Rows from block 4 of the text decoder, named by matrix and row number. Rows with one number belong to one attention dimension. Each number is 128 + 32 x the weight over its row's rms, rounded and kept within 0 to 255. All counts start at 0. Numbers have three digits each. After the name is the row's rms in percent of the matrix's.
# q: cross-attention query (decoder.blocks.4.cross_attn.q.weight, 192x192), inputs 0-95
# k: cross-attention key (decoder.blocks.4.cross_attn.k.weight, 192x640), inputs 0-106
q.92 098:151123110107133154135157078165095136126120153188107110149063116167138132092108125082087157079121117115177167099104097160173064093081138177113115088084157100126098102144099141120041184083051085108100100141099176070104099174143087144139187147117114154088161112121089114091097137203138182169
q.93 100:179131116133127134101152133098112115179140114155125084154098146131076160170134101141119203174106165086098091063178129125085099118061085149147066145068130121128070060202168084082171089161174091203117115193101127118115133096058140149139156097108140159092135071110130129075147153129110165137
q.94 097:141110153147122094166100086201161154101077097148138135161171096127140118208090165137121144131143150116100137151114133137181156125079182104107099155056109106144121104145078117114145127101131095127102133151093106179113134121192170112164078072124152099098110162103135155099174137101112169133
q.95 101:130107172161195151100125125099148149149121116056084187154089156145096092201168095131129118116143111084107134126083098072122161155120070109152105157138162158120166118124122095071140147073093153134136167147144154095137146116153162107109151160072150152163127066181115104055111110080130104156
q.96 108:192170134117106118094145149136117112124131108181109173065140160136085095166145164114114152104137149132159129083081095109150086139127173107047147104071179107135173121080054124121100098122123079088118191168174157145103174148162173195135128094143141152074146131126147134141167167132124099058
q.97 093:097194076134109107159144131099101118171184182099158096155180121125142169137077156133086112086116088082099156182159118158160156076140177131091138144120114155116173152098090071177048112192104144093075089081149084130160136164167110105118151062123147124168144100132138090116134106135119145078
q.98 097:107152188137163108136113163165077141114141091106132102196101107115105076212137088071127105086118111131169084116131171084166090106148091114091152175114165132103089190103178105115110088182126123145129140165083119184155144077139165224096112132116110159162095117122134135165072133131126133120
q.99 098:156118163092136104124130132198130127204088147137165142152090096134149080156118063094144121153137161096081165077121127149101128117154097104105187055133136138167163194142159147178127160131093139128150153099149085130179148143116170194135132097144048139075113204123159107154140112123115094082
q.100 115:177138181110111162074114103119127076162204104105180048142157161143118142086119053103152138083081076137063135086124110117149195120081132148098150139135101137073121148123142072154150086140154127101162112155109141102119106147141157121079150169084161158101143121166152114050136109132151136178
q.101 106:146146154130121106136082143136137159127084102115129113115127121057142091114141127153176089160108125152086057100156113139103135139179169191162147114145112114134147153169140145091098185143105167156161109091150085114215107125099079091142140140113171096081158085130056076153099153127173142089
q.102 096:084109143106168120103112102118115162150090093120102128140157137140133152104156106169121121142083119147150137144164121162179087151121169127095122081136144135149145164112163121094157076076132185166087105105132161124088189109073111145108097158136128082101114166086177093145067116085071047181
q.103 110:112146105113149210105086165141135110143155107115067139100095158078124161093134186094174109138089104069108071101109101157170074148150125136138073132126139128131106167104135103114072153110192100175169130134092123130157101111093083113168139074137113163136121131140139114140101112066114138144
q.104 106:113097129087064100102105131110173102094097163105145128152158123084153121171143160054111178168121105115131148167154145144112104142153096176084137092139120097120118174118099098143205121124152152083092170151169133138145136055128122166164165153086082121147111149124179111078125132139115085069
q.105 094:156164069103138057119095143161094108136121124137152148169138119104127155163124139132154125124171085125104154087199148116163090155081111146058063118143179130162096122124187150165093050126056144161144180157113178099210159113101059139128094141117129123060198152160087092083111133141114167150
q.106 099:126058148150151119107109067108121105146105169180140129095182147068170138178137122156122119157082153172071117082150133064115118128200113052112137142125122132121066129155183067110072152098087111198104122112136056091161135133117144095154115103062154062118129177110082112129085100161090165173
q.107 094:150078132160116126168136152145138083119122106158142116042103086144145074077190120110119106108170139131111090109104109142134121131110143159081127128091096141164084139115047080104131120101120180183071130083122144106112170067153132168111166192113128086069075089108108095129181187086168123082
q.108 098:132105150093123144137096121127117102168133105135147097131119135127152179144145173128156140143169147154142178086133137087096128091171111164132131082159164168104092151169093123173144066135081107137114146087153120144160117082067104157147061093157148087059140105152135084161180118144090164129
q.109 101:188055143099090136150145036157181152117104090120151090093099163110132130119168100083112091151094071123162078122090129089133111130132123103140212113111089091155120125147112107173119155122161086141097090123089134115058083150125082129098199184127149196055156180102146090140080159159125102168
q.110 097:114080099109105143094137076124093159177138134154074163121153121074107173119136144156113132116121129140116187113110115097084125071109146109185050162093148108125126122150131141144118144097107127151149149115097130201186121085154095076171188133103170105106132132117178145085117173104065144115
q.111 099:124146126132100105137090188075112147144122123177078102108116083136164081122118123154148087141077066146166121175144139193126080179065141111136155172099128069183085135220126191090124059093164198168088145152137113148163167136099112136147172085093107123171148071068119120062125134107164126120
q.112 092:135112107105154157102130138173060184091140114113125154134128074108128150073102150119144109079068215103135085145151120149151084141133144169150133096177142107143076138116141107162190118136060151129156149162180093160111081123126128148082106129125159179154144163193101136118102074112161087122
q.113 099:138123118136169143151129151139096135039088175085187155121134141187102156154159129094184142137142224164106103163120134088102170144168160097145173178077161075154124108150155123145160172133080086147139148138171168192160113173121132114101180125092185119203127127156094140123150142169155109133
q.114 098:168074143158103088187120147133143102107091125192116106142191125139140135122145075062112099111184112121118177162175135114143159166147175191112119185088157136166112149087119100086124155117081074060124139103144154141128098148124116175138118128158186128078140122131130148112188131129156158145
q.115 105:126149126121165153124161067134151128122158109115093176131090137093156119135059091093165146074145067114136063097104133096076113098209104145056096110128159139117123095118098074128181135169108156162142169122160134115099142123165155158196080184143121149110091104135127058135125116155170109092
q.116 102:172123194138056169129137175145130165114139134140160135178153169153107132092116089065089175146125146059146151098112186137156118162124169142122125170122099085159106118110179120156190056131042117140078182124132159115157137140149074191072133144107081121166089066117141132164153153128096151128
q.117 104:143075189150149092083131124117098078139193093155145156188116154119094113101079174151109181112131153160168185079126165137166116123123140098124128122140094108142096122120153150076160104189158149129172173142080167107159119116118143150143149159125096138126200124088073107133133135136142076137
q.118 099:099112100136107114137189154097164140147150153103136092137148138122118081175200106114126122075109064139173132075132151177162120092138157147121153157098098093102115153104101173112144152125103111082118137143143121106146111167137081098088143110158146135150140084135129138104117100145087131068
q.119 101:101129090116190119178141059126137141142090123143062120132096077077101134082095154154146154119175114141072144100163065104169085112141138153130193146179112124145178132102125121124101077129104191122095152139083173142158107075164144129145131096093176106168134166160150104169061111094071177111
q.120 089:117148103139107104125177096163108152132112105105119149136128128071121113164163130177119178152111161090136157123184145109137128121174134145106108118117074097127125075097142135057177182095190122092146182140124081147093134097121161093151104193148158122119089119058169083130105128160144115102
q.121 101:081127089128158111095125082122193117097126116159108165128108163173175167167086139166202090107093170168157101108146118134140103105116222157146178096125124163222170078113153132179119189126122074162104147165081131137150130163151122117141165098094150145133137156120095163125091152096149159144
q.122 101:067157091176169134142148087092161127141149125126152055138132103165150108090167161175123157139112125134112106116167132180155073122128169117131126125100165134111154138111115173124097139081125140148113155070174125131128176132064127063156119168183081082124179120129149130176068133093158126133
q.123 110:174102124146136074090072192120107177152144134107170107137091155181144117167074104160117080159126194147080123092128191167063179106115076126149122159202111151075149146149116070164132088129151137126103146086128140179090102098118145127116079112143123084149146109180152087100146140153153121129
q.124 098:149093109176060184127118161182058111121178134091181110155142146106114143069130080139081171152146088173139122148121145124126121151146115195105099110124170116111127157109156122095107162180136087199123111084176109134135160145167092142086129174106156083188097111177098136173075107141120149132
q.125 101:096146116157174116157093051051171170072084087142108148067148080073149136129131101120140130134105098131128095102175081089147071144112074096187093142094129117128139114078134086149126192101100144100135140126134109122130071110104109113158109142159102097129160177112194133122180184154105113101
q.126 095:129110114127095084136132092105106177098122116122108101117099087090153121130082115100156122104122108148102176179159110054101086103129081100140161153172140136128184136103153077131124144095077135112069152091136140113135175127110132129186111137117111134097137146090201155077130149116109143107
q.127 101:119133116140156114130109124152163129092120164156185177138137114168119085214160093159131188108180118189133036193085094144145112148161163036133096113082154143174090136127102121098090093185102144192083089140114120172155188158190107080146167121091184150170104177184095118130109085161124096139
q.128 099:152123063111128133124156112179142129128144127102109152183094112167182146143138156119114148151131174150131140047150157114123161078136086142135171095160121113124090131129050102063094086102132136062153108190121112125134093132068134118113157114098090173168135129125048106150080080155140103103
q.129 099:140099166081127169191147144077083105119143173101076145133092138116105117041131177155088164184107141145184154172155072126117150193124105029115125160143169091133108107142096176110128118134087148113131165154152176137123182148102131153069094126157115146159045122142159161105084163133114168124
q.130 097:177074122091155092131077195143131143087171086139164138086096161137130125137150103097141098135132146194078136158119136128146160146116058105133107104143136139121102136120119134149105168162064117141118170131143105158141170064098091118156104179088131112151091141107128105086156125148052085149
q.131 097:088099127090155120105108124095075117108105127151066132146147132136159103117146095067104093135137150126108129138139093168112132157159159114100153120087137120161092056186100208175180152106092077085160115111158139108110189095083141161174174101119103107122135183088142183122171145137112175092
q.132 097:154099100162160106146152109106126103050117165152198158195170174180140121094122144156147080088124164092088186112137096088103141144160137141094125136184118129155138126109135161154116144118078162149097162153179152103113132086130200110114094084052156180163086148137102196153140149120089145120
q.133 094:183113173166116154126105071187137142095149160102163207151111103168146176112108120190079157122158131174134097136144195119086135118156117105150079147119176172124099129126169143123100155093178146149157139137167096158072132084152115088131125149088162102114160096191160066104131127159187136128
q.134 102:111187125122132121115076124138060156081119161130160176076197169143133122126118177158156177157183175110131171118162143154129116179080124101093101109114170140112158169145125215086163160132085141174131150139139152211102156129158151098121131182065134108206183111163128083139110167140157099101
q.135 100:203096163154154116100160181102115190125129153120100155142070079148159113113153094160069141159155169112120107148125097108116126092145119123126136163150139160141101087110154155099074178140095136147171153105121155157173117101164127140117123135114099119107150088115104110122059099156127197159
q.136 102:160145144112141167077080130092128092100187111176089082187120170174086162195161177114146133174136147112081128180114121145184128160098195149125160151181124096164102158114145135138133078140166175162116163163190123105126162118144147158158119143166151081096149125133107147152124119152183123124
q.137 106:099165112182141190118121119119124093174152155112168072131159094118176076140096100112112091081153025152068091157117165145148164086160111123118107127129102087151181124152127067112138109161191121086184142185110122124119106105131114078165131082116168151128205115159117133182123125145120102104
q.138 108:194100141150088146162107114134135088092202123097186134124097111178114091085121102128103113170157102127120151182154158183115158104060146101175123203132116065095180080133119128102112193114128142143133130069165150158137083172142127091102077149169152098149141077192122150102199142100164114149
q.139 098:129163165115068134114115200095124100138159122159115087182123155127143114154134133120096122150122094173141128052096161094154102145128080177080126125153131091171143169127148078095095119162112078148154093189151087078144135079199077157135140159126149145111138142121129158122100102158170195153
q.140 099:174114151118148130100167092188122102103115097160109119135121114098152126188152103110139133173168225145169097145183140163078127159106090156150075179146118146158145131122082094119130153199134139133117144137118133140105143079171170180191147132147128161129094135132089120192084126118111134132
q.141 099:189096105142195183164182123171135107160140106059117089133131120102112129124169097139121146094124156152152088181080132111161157107126119090149164087158170097139108127157148094134138166115095144113106081112142131097107111107098146152155120210101103182145087191145106129168105122170178146168
q.142 102:142160161111139076115119095169101135111143075118153055092140088187130079154062089114081151160094165163098159130104141103104140118118170061084133156159100108185170155162161216176155150125143139193110164085137143158117108126098189153118107197123171116150143130122079152211159152076154136148
q.143 092:123153182110125098185096125133104109092114149112119127101174130114116111119138120074120136152184190152089089133088102127158088100087106066121173134184137143128149099184105099076075124065064143142135132169113126095158090129147107148172121123155092123094125163128048092073083089156116176158
q.144 101:128156163146171134138128096089146183154167156120111146097103140108084151067142173124159164179109093153174135103151125116131176170131156152167126121117115127122072093132124089145173150117093155132090183113163169070112137084132170143140079109092195145128064147089116152114168170148119033118
q.145 097:177109165158166084104130152111085152157124106154158116195196116166109123122118073144093138135174082093133165127120089131117064105124143081081111152117159162159151118120106137129169143155106118146074159159050158136118110101079179120152107167129117196129097087141152087133105114109185106075
q.146 101:167142112139145135169107101113142077116129116194137122128053118134090118089126171117139128163171142142126169161126130139160158120096132082129070081182075085147158188124124132120165089103131156112138167083163111139134176172178106075098132141150142180104153178140098157147090158146107105133
q.147 111:117151183129144161192171107049159143165095102137157117121087117098143112200160075050154161087128159154156102153144076116064161130112175128142096139137138125186173116091092114151140066092129139143082145139073134150121175129118099098105179087169189126142101107128127151146123098100083174078
q.148 098:113142171164129116100188162136131088155080093117115098124102189097079104179094170139139124128167136162076186098107145085110183123101102176139152137167145193128104061176083112096076123131135140125114139140117142100115103212147159165168066083091097103094171146120167129134124119133104143141
q.149 096:123067154121107140173081148151157175115095144145164163113105126165141123156123110181147108102148110065093141121056114119098179192145082139112112136159101183089168136165117106112167144132121133190074153105113121142110198118127135167188176105178110092083119152140200147123159170172123169125
q.150 091:099083160128096066097164155098067181124080119125101115181111135173085109163128087155157186167086086150140164193140136119138119132205129107115141154114078145184168157192107109121116176171149150114133076098128167188175192083121143189165110176169174108104100089114147134134133120142080094149
q.151 103:162104074132111088101191089164147143123181122106186109077066162179088067181106101185120116138116114107114135169102144084159164118136108194114164077144121147174145206130125103063109153170152105110098136100190099077068099113135137136083111125100148087123113146159069172122165129177125171132
q.152 096:093113189181176149109150146105121138113142135163169114173107148080127099173159157137157153160139102097176207131126100056170154100088123132191106106181137167067115144129115151125103074102143108093160105153145108144088175063178148134141153136111151118162110118138130107157178156145123112122
q.153 101:169154106167124100135136104179129169136105139120065149132128118099159105120129082081121180203165128122086114147095154114119099152119061153113092112115132091111164140174205093169159154138119123163100141125121155107105135128148172092179125169144083173120134118164089154158080073168117099131
q.154 094:119138093132159125185121121109108088039171171144107099098174116158174132115158141165190074108174154111064114160134086064105119146151119137149208100115157175099156131113153123123120111118160166116088112084183144087170059123146106148144163109135160127141148125158114170139098082093118086075
q.155 104:203128141117143101179130151093120142154183107134141093133063187157107112202113160140108179092181084108104130113098113152054131145077106141112109148132102114119145105168105170123120123103177184147150090105158101101134167160171068153069142123151112149144094185115194121144112073099124143092
q.156 106:112089113147181116134132085098110134140101116151092152110135121135132132126037149221129156149177190157106137119142125122089123133100166123103148088120149141127093155125175173128087104138153078103098156113125092188104137082087124140145117160088112102152106130141147130160074128184155106170
k.92 107:077080095103153194117124173140125068125156119130117052126178165104129157127162144084129116145167160129160139182120150078147127131141132138078126097089123193152107129178143167187148098106166099162147155083115204125090137105109151229151098077137098088098102099123102189072176164108128175099135070173130149189120100090092110
k.93 099:139081101067161150175098149106100162166141107160126091085135098133098148141134090169146093094160103163091101157157180174142175156143066107145102092095132069115131130169153147164147120178122128127095186076119094111157119137150215127140093143139100166177090139099124174075107148081132146067152092174058135137159059120124111
k.94 103:104087143131171073102117113190097135107084129132156100106086115100209052135124132115100158150114086079105113124193122124115113104105186116108148099165084107117142121170144162138153136133094158144149136106117125085169041143138107183174163099143118092116125134133098099146123164084121062055124160119110143159105130136170113
k.95 100:111117141077163066112148106114134113069145181189141141152143114128078113103102151101105105126167091161127095123158094117163064151139166099112172087159163116139153129150130162135163124109116104197134075066166157138145152105144126136115159093125180131172138125111184131138167090125089106131129089092154121165160164163139102
k.96 099:089138111099142122104056152070065115168112096082166156155164122080170183148129090072129169126156152126151120144098111079141125142080141079199126106138126143071117202142187151140105125112111101130118141169132138071082100187129127115094127113164145148108115116096113140139123127146127186131118149181116149084087130138181138
k.97 102:066141130080154086121169089086067128123144095114105162143098151106144121150133098126125137176121119115137160106109106141060163131138111118054133119178101135139153144123169100104136162161144137114083125109098106098141110115134146167139130176107126137084097092069067194116127091145097134101144111192078124100179132131195108
k.98 096:121160153116140146121093138153125170069154183190147067113101103152159157158149150130133152131137138141149193164089109184098095146163185129152152110152116143149132127077102177176099100134107141092118166134110109120162098131137144169092111118121148170155119143113189106152176122128124085117115150114161125135125174064123080
k.99 106:143121061051064112119080147118119173164119146100181198131042165181132104193170092109104121160166047084208177147156156133127096117156124123116195102129135115087063130137140168142150128142197125190140102106129103136078122113114111110196150102104114159166158169077137108113126108118156152151162135153140102102126121057094135
k.100 104:062121102058130177101142112120143148124167148160117088116146164116129140165102140092090067118094144149130094087085094094070081139104149145122128166113132136180137092165118057123099136085044221113148171106158119108105151143087191114133127093121148195051155102189133146093108165118116134138092043169099138177138150102126129
k.101 103:137125161165114085117137109136067064126203165115138133150091102144087160117087106143137123133137100105108143077144118117177134094120159034116129119129152157074126146142128119150212050153163105145121072187104145142128133073115055097118138103130088113110066116102099201119193130159081190114137113101162109120134098138148171
k.102 101:114082139158141168139138109129112211124125101133149139130109172062121117140087139186137146074133119145128059105174103136123103140137136120154065173125084074077153116152131114133149101052155148131159183122137141156125123139052129128164186130110098095090091119128126131146147152112124110124115100142187102085094102106174134
k.103 108:026099136125120179143110155197123148059116128123142127118138132164079169091139112125119117102074098103067127121108129098119117110108170120143138161155087111110114183163122087075099122104099101120134147188130106106129090117153158094103121106125143101166154181144126152097136134107093134102104065094147114119148125105119095
k.104 105:170070094133132116125172148122127061137153099107102122031191091086092144053187110075094162141145147123175112166113119149065163185119113123112168153159072143127145132143106133097113124079147129147124092114151094111086093106133131191046113100121092161121079125143102195082170148187101058161150163167108116137085131160211084
k.105 090:103103159156116154154133123180144156091069153146117109130153173107121094151105180097183149138209114114145163119129125106122124146084176168123136126147122101203123091110167124120109123113143114121176194111135100104168104119150144112136170176160127072132204100104148085137162150158109076060081123184139110125094104143156069
k.106 103:150104173120182168178138080119113112157135128108053141096151059109102102129130199187184096176150163130150142135154172113064138143137130159132116126128146120072134096200047151153155099108100149139109128140153154121075125106116157171122138075123083085124133151176129079149115109139158123116166157109118086109151069155061146
k.107 109:138137157093161119153153097154155138123114065112142155097047143108106072107113178085154109126152092124091134094138120118056153124165120097095125165181102089161136080130091104100115140117146099104130133100155159185149144105143126204113116147171124150134089151131132135145163166152181070105121079115129116169121088185084217
k.108 093:122128118106153203165118106108116206110180057079090130136133073105147112178130098137132168145105111097155111196160158102138148098098136134129056137130123170102087110199199136118100065129201129119174136118119119097140146150121109131074120086121119141109102152122108141168147066177113146108120131155121087159110135084065146
k.109 095:149093153143055139150121149115164109073073157165125128108125119123104108140165079184144054148148151129042147160150114106143138095150152086180131154122140166194129095116101149097181088138135166166175072145082116160114102164125151137112118124057170175096138184056121160125111143163147152026138148106132168148137132122064159
k.110 092:132117136188120124082118088120134127146090179136084124122117125162112187136187130104117097161121171206163122113140184084114134116165198160125195148180135142155154126110071102150119212186078145091122172138118144167121102137172157112069103047116096061183133195125134141156151120109160098202123133099106044092080145145137063
k.111 103:114132105176163152191129118160163141074159177109105088061123109112077169131089109214152099104145152114049140090086184106149170143140129123113117197156134077138187132134091176150102074116171179144150086113198098100124177114085094111114130082136114117163049090123127202124123187108106132092145128124132105162168150118128199
k.112 092:182077098115108116142090142142147118090084080129086141184124080093151115094149127087100143158072164179152175166108105123119102129052172169154128147128130163169087143124088178148145147139117091152104150140060101082087146133162150115103066083092171155142125068145138073155124136115152158132141069121159132079140131058174125
k.113 096:192163087104143100193156149150143120142094098134074159147123089135047114057053106115151152148136154149111122113126049105064200106186115147182103146162167080124090136138113143095115091081123082125128117168181183104148128163105098092116129142111155184070100134137090136064121131082163128163106130105158094082132104153135144
k.114 092:147197151113188106203160131166129190168099133144142142175112124092177160142176103144159163096126102107115146132165109157108089179072101137080146057107138135142083110114114120125161181113076065056130083129080146141140154109136108116123127124144183163159152127140156107143092157038104124135142096101100092097132111141106090
k.115 101:058106088126148145158095127132128108124141135145086089133135158136189099143163082082111203097116085134123120169099048068161149108136106113113117124219097140087108174138113166175148138134094102145144135140095124124189065097175135132188072186137127057148131127105114179157114118135136135158120155125115093095111130171163148
k.116 106:124100141130067144162138206109140156135109123160203143125151155088157093121130126060158177128097145083215102084104142139147142141112111136107119157167093163108149114126132162113134110096153149106131101074121112108149112130088168084137108111159130180113128139163093132115099161146139185125155121092128184135127129121103156
k.117 097:087094097135147116161152139142090119137128162109154079097098111167144111132176110082108081140074076079126177114092092139110158146158119129126152096145148142080112183096154102151105119142106182157091140126093119153185093110196074092161111199151127102136141155159116095161136114147145123109109120138101120119177121099115132
k.118 102:117126151100120118104089146185093113113196123137120157074089126141115154150149128122142073117175193157083131061060162167142155141123090121142128144173091096164078080113089127114159142117077104133141138084148139146097132103132124118112130134118117130071135076102085115189176179136069115086156127085105168151135113111070187
k.119 101:150130122139157092103108117135116104118116092134112147116134111078162117089176159113158074195109162140129081108158108119081116128090141114156178133162104205159154126195046076119151143102095061146155131147130147110095136157136136156068143088100090130192120114127139132148153088108086112142133139091140130108113133114105095
k.120 095:166153162109082130127123140147149138093171143164098089107118106129118139097118104154106179093138099103118140175132123144161138128167167110095094153082093169124134171133127118148046126157096132126156146141096084113145106086103093076133166123159145088109143122074151112147181078083089132152128110076096164110135168156132126
k.121 098:099151112077079125157086103138137148157221149104146129111122115183112139120155094132112118093219166130159079117111137119118141112132062116098128102149121160084152093097112153080129175176151111141118109163082132104110120125119101074131125162139215073142152158138086132095124150165050063143128193121144115095145121133162182
k.122 102:138140149115077130077156133132119123120151086145145115101110108137126142169121199205124133125113113109080129149106176182171055107051142119153082110152118145107125163140169155140129093122174087111127113100134134127111198077173122165084121146106160141133144155134145074147151133103130128161142101144106120102095124139131080
k.123 098:174107127168152168119125148128172102089150216123120146114154158174174112142081087130108111103062140149149190073121110134158121092156089105081176088123090070104111123077164093121102120052149134108188191095118186081159090185133101129098193186138125084090116111190143109131122131125183171184139151153153128087173134094111079
k.124 097:124086112179130161169163064137119141133144095143120126094075081105110134119123107112164145107110167146113120116115161125117120150102121119168130129080128103123086161138117161123123093110153169160151074135200181164127116209153157159114080087126176136094153085131164155120151142138129130159161074134115113186125116138153126
k.125 102:113134140077102159100147111150159140147090109071119176117085121076050073179121131181160143093195097178136116157142144148121158110124094124137115147157112151128163124122092127129088156120147145110141071147149095173088142162145116101131125092155091096095122178071173145094155068117094164141154145160139148089106121152197157
k.126 100:130124182136198151148107130106101130073112081132144166099121099123138124133091103119100115103142172112161111133078115129183110130130144120139136153115121146096131124123143147128166119104146130101222093172131107112099192134084109104122148123141110144118140087156130136099071165129156103137123143071181169118150107169138164
k.127 097:088142146097197103171154131095107168117104102118153138180180114068110096136035129145141120141161210149101116121083126108096063062123159110121078067152113140144093178101137123114136139107112089187171098092121171143149199090160141170110090106100133138150102096133139207127142150183113095131117144146118187099165120152150120
k.128 102:147163080116134084168084104121108115121106158098133192207151124108190147154124136081134104056153132184140178144154093087111142163103061157195176113089146169193100114138090144107192160173177115106123091179136109130101157143114154106073108124157111082115101173099165173108107168126116098155112140140181186102154083178066191
k.129 105:126141105188124123133181141153104069075125122180104185171094160141068108162157119130154094155079127085136173102156125150100102125085160139170140075147160123118176137116107083143129163098155076100088166085167134153077148175114139144169131115078164113136164118064129131177187117138166173154080104112124132075089147086067173
k.130 102:120135128135106095093160091111156159144144094103119152112076127093147130132155096166144164122110090092199082129161082107129131141138098097152062111113110172139115122164156093096130089089077120084175118202096107146171095122060140129169117145112153087193073111166117150128158193108137124126135136185093142080154144189129149
k.131 098:105179170134119076136102113189149123187091129089090097161044098148165076133138104141153080121140117114116117149151120152162101087142124095095110085116138163141103144107112118076060094141197100080127182166088157131171133119131080155136078128117092107165108137095105163135083096165152109145153148174148177164188114161132122
k.132 102:136102082116132120115091152096139128129142064160167142138140119141073089094089081158146167199123134114116121099111139134173177137158130128128099125178123099110140106129123160160162080134103137176119108166140105124098112127105159143125150152105134180170100087139110100104133126129172183078150124172123129144112162118131150
k.133 103:156184147172132070139121127103093127102089107083111035195157087161136119074094094119131143177093152136117141116103115123131138140141131117098212201173126087163150147120149152081171124149115191119099160103188062088156171090133098097122094145108129185155101195195197158098120121126117114131118082066141106092111150176123185
k.134 108:110078158179098090133132163083171186146155198176144147123049131111131106084119133104131142159170153086129130151139160112161147103141160146185088099155136069141154170089174122151132116111134160126100091155148127151130068151153132162099121148168159101141167188202143136106168141166137085139127119145169061081087144114157085
k.135 093:149136137070080103121105122085096105045130179153121106117156153085150099102090128120088103094094165176085121180112181144152097160162096133128105122183152175216099139129098112140162152169157075072121075162165171073094157113110099130087117106094160094140119157138148171149133128102164150164096121172120116080090103101055146
k.136 102:165147077082076098116098127137085167058117079069091108166124139181072112114160155134118102182122096131174157161167124144089106065165154181127144180154099063096076103133185098109133108117139127084154107132097119168152136168101093118114082121090108129129136124103107182132101160142105135113127147102127139152123127130123120
k.137 100:151137136127113126137113122110171116133107104137200143054133080123167155121102190114129160087147118157103093144110170083138075095118161130088185140083149185159195105175094104133117110127101142140151166103182083083140035120092124147074134149180123161093068102115099100155121121120117125149139133138184121076153118150111125
k.138 107:121157090134103131074084148170125099156137094151071119148157082129130102114172089103095126148142128135144141170105116091080106123128119148148123118145152142170158126161055090076153115142136170058114124108124063116121181101147166111134123099129132151165119147151145079116080121165148102143142098113126120088077094104142139
k.139 090:137104066108168126150125110154126151133094174141141109137106198143132110077149126164083128090130126182150078159094191117191132093064124143129167188122167175132147163239124137040140145109056121168159134113138130109139140111142109122139147134090147137133138099131087146097075152100135107137143106130045171176091114081125112
k.140 106:175103154136057148124095105118132121180101225110108207093075159110080095120077141159111167107129128102130176140152088154162059129145176107186128111115141132150139099081174129149172157089132118157079143154120106092115183177104105135162119153126134061137085144145084137111116106091165124130094064125162097112123058121125127
k.141 098:101116095121122087147152081120140151081168103063133106089127116096157113077147166127161147078144110095101122092156069152104100109119117063114088143153106126160190158094164121177105098129104083133131118194094147171117106093112126150133110096136164141079072131152207181146138100095157098144126142182128149129128184148087133
k.142 107:149133124162132143157101125190084167163186126131133060096111072180126146160102149176154139150200186089125111125133144057121094130098160128171122125144120118122106079110114125103161073164170130141141128156140105136051131117094120129173116088119107131166100054116166093061094176137079180175157129108124145116077164160107119
k.143 096:111147127108165147076153168127110127143096180134134187114168129117146137169141100068144130158153134149108115090135133102132125206159168156159103171102099130203136116129118128090083186117154090176142075143098137189091109137086127140094127115071165104162083152141123152154143129111106133125135131070143139104110138116075140
k.144 104:134131174161083100105135151170159085111162072123152109100115144132132113129163149149147115142064101137163123085173170135161170127151090179146182169118111136172126080091197135199116088140161133173119116173091133150140131144108120119132157177121132086111235118147106130016159143153177132084110096143062138102158165162102111
k.145 100:131174122075174102176095136137111141150153108163195083143090160113155172099119113152093106155133111093111137161115170140111197124073083078131098133125076122131138144126098180172125194152151079205111145094092141100153103092147185085116173173142102127181104107136054117129097162087164180145161064100130100153144121168162102
k.146 100:119118089134150091188158151118140030100189089108100130137145145149151182171189134134098159176122109132149102121163112152092124096091160115158177110073086095119127079118175120104129129114135165161066135135120152170211099162117158134070123072201162119125091167123160111107115124154152083127064100110109105195130124141159092
k.147 101:126117123146116127169172109050086103133113037080130146113173109157089112171068087146092100084105111122130133111103100083206153116134115091156136142031147152082192164111109115145163155153135121185151155113108134113088135071068171106150147135123064110107082092099140068141168097135125133141157137084147146106127174160141123
k.148 102:137160101111131190124101143087133174116119038113103105155125069140115094122090107117105105114136101153169190148147089106133133151117138147154072167165149142114162128101187143070142099167106102089128123111119121146063118142128113089143165161091120087177082115139120116149128089114103095151156149169095161173155159124084116
k.149 095:123134162143142231134123115178069123126121094078156132139067113125106133141122169113164101142091079116157159122094141149119103078130178122175121101177088119153125153138155166126109187135131169096089130148113093126162070177136143102197151112255116190138150120122094125121099120117168198146166133136114128162099129107151105
k.150 099:136124176116157126149185178123168128164174135120142106124143142109158067207166106156200182096190148142151179083152098142105130190084079121112125118108124146138160080084178134150159139100158113161101106090161160160098138113152115094111160126089097091165161078149120117088117166115133120138172087155161102152150175150101106
k.151 102:149108089187130129105107161094132139148112170157129150139163159124186079143139102147093161137164132129124103083134129137098169123171044120152110181109106130179098151129201099150110139094086122143130113141129110094117145093167127119133122174197105161107162172117150084079122103135135135144195124152121136120171062118119123
k.152 093:088166173094134156159146141107094160126113132111108176155135066094151109137083116151171115080160127046155106119060142113200207106161133116084203086159158169093127068122175133214116043108111126132164173128141120113133168193144152105193142099160126125100231132100133145120132116162116163157181139143148119137079193086180106
k.153 099:094134200088131101181146087125090168104156146168108160096107179165079111138057150126212123153096152135114096103179074194163143123135105126168142159135095172120124107148158138143140065151176166121142118125099159197092113117054113150148112144143140107117091084147120127147129168108177140130078119116153169085149117145088140
k.154 104:105149101133139150110162106093101158134172142111109138134160127169170139072117119157151097150179144140140104089186174155118121197148153126126158133136110149224063129148164101108140153133148061123141167061083090141113133165216143135097156110106101116184154151115102138146079184118184149085099125155186083142104124177090117
k.155 102:092135106144155166145160140115123131110118136164087126146146145156110068140106151145143122124114192155116158149148107163135192108123083116208119117079151107101163121064111138179163147153104147124097098088074162203142139114130164121131099170188121129126155094151118160140071182118066154098168128126157149133099174122156120
k.156 098:125121129100160114146186131131125123104147187142163115128130107158130134114106092177133159159113128117109113107129116137103193100147102147080167131122196075059124139136141174102142157127117108107126103079150176100084142115140120117128131113128162190137127086120171112133194143111178144075087059133057180093170089077140140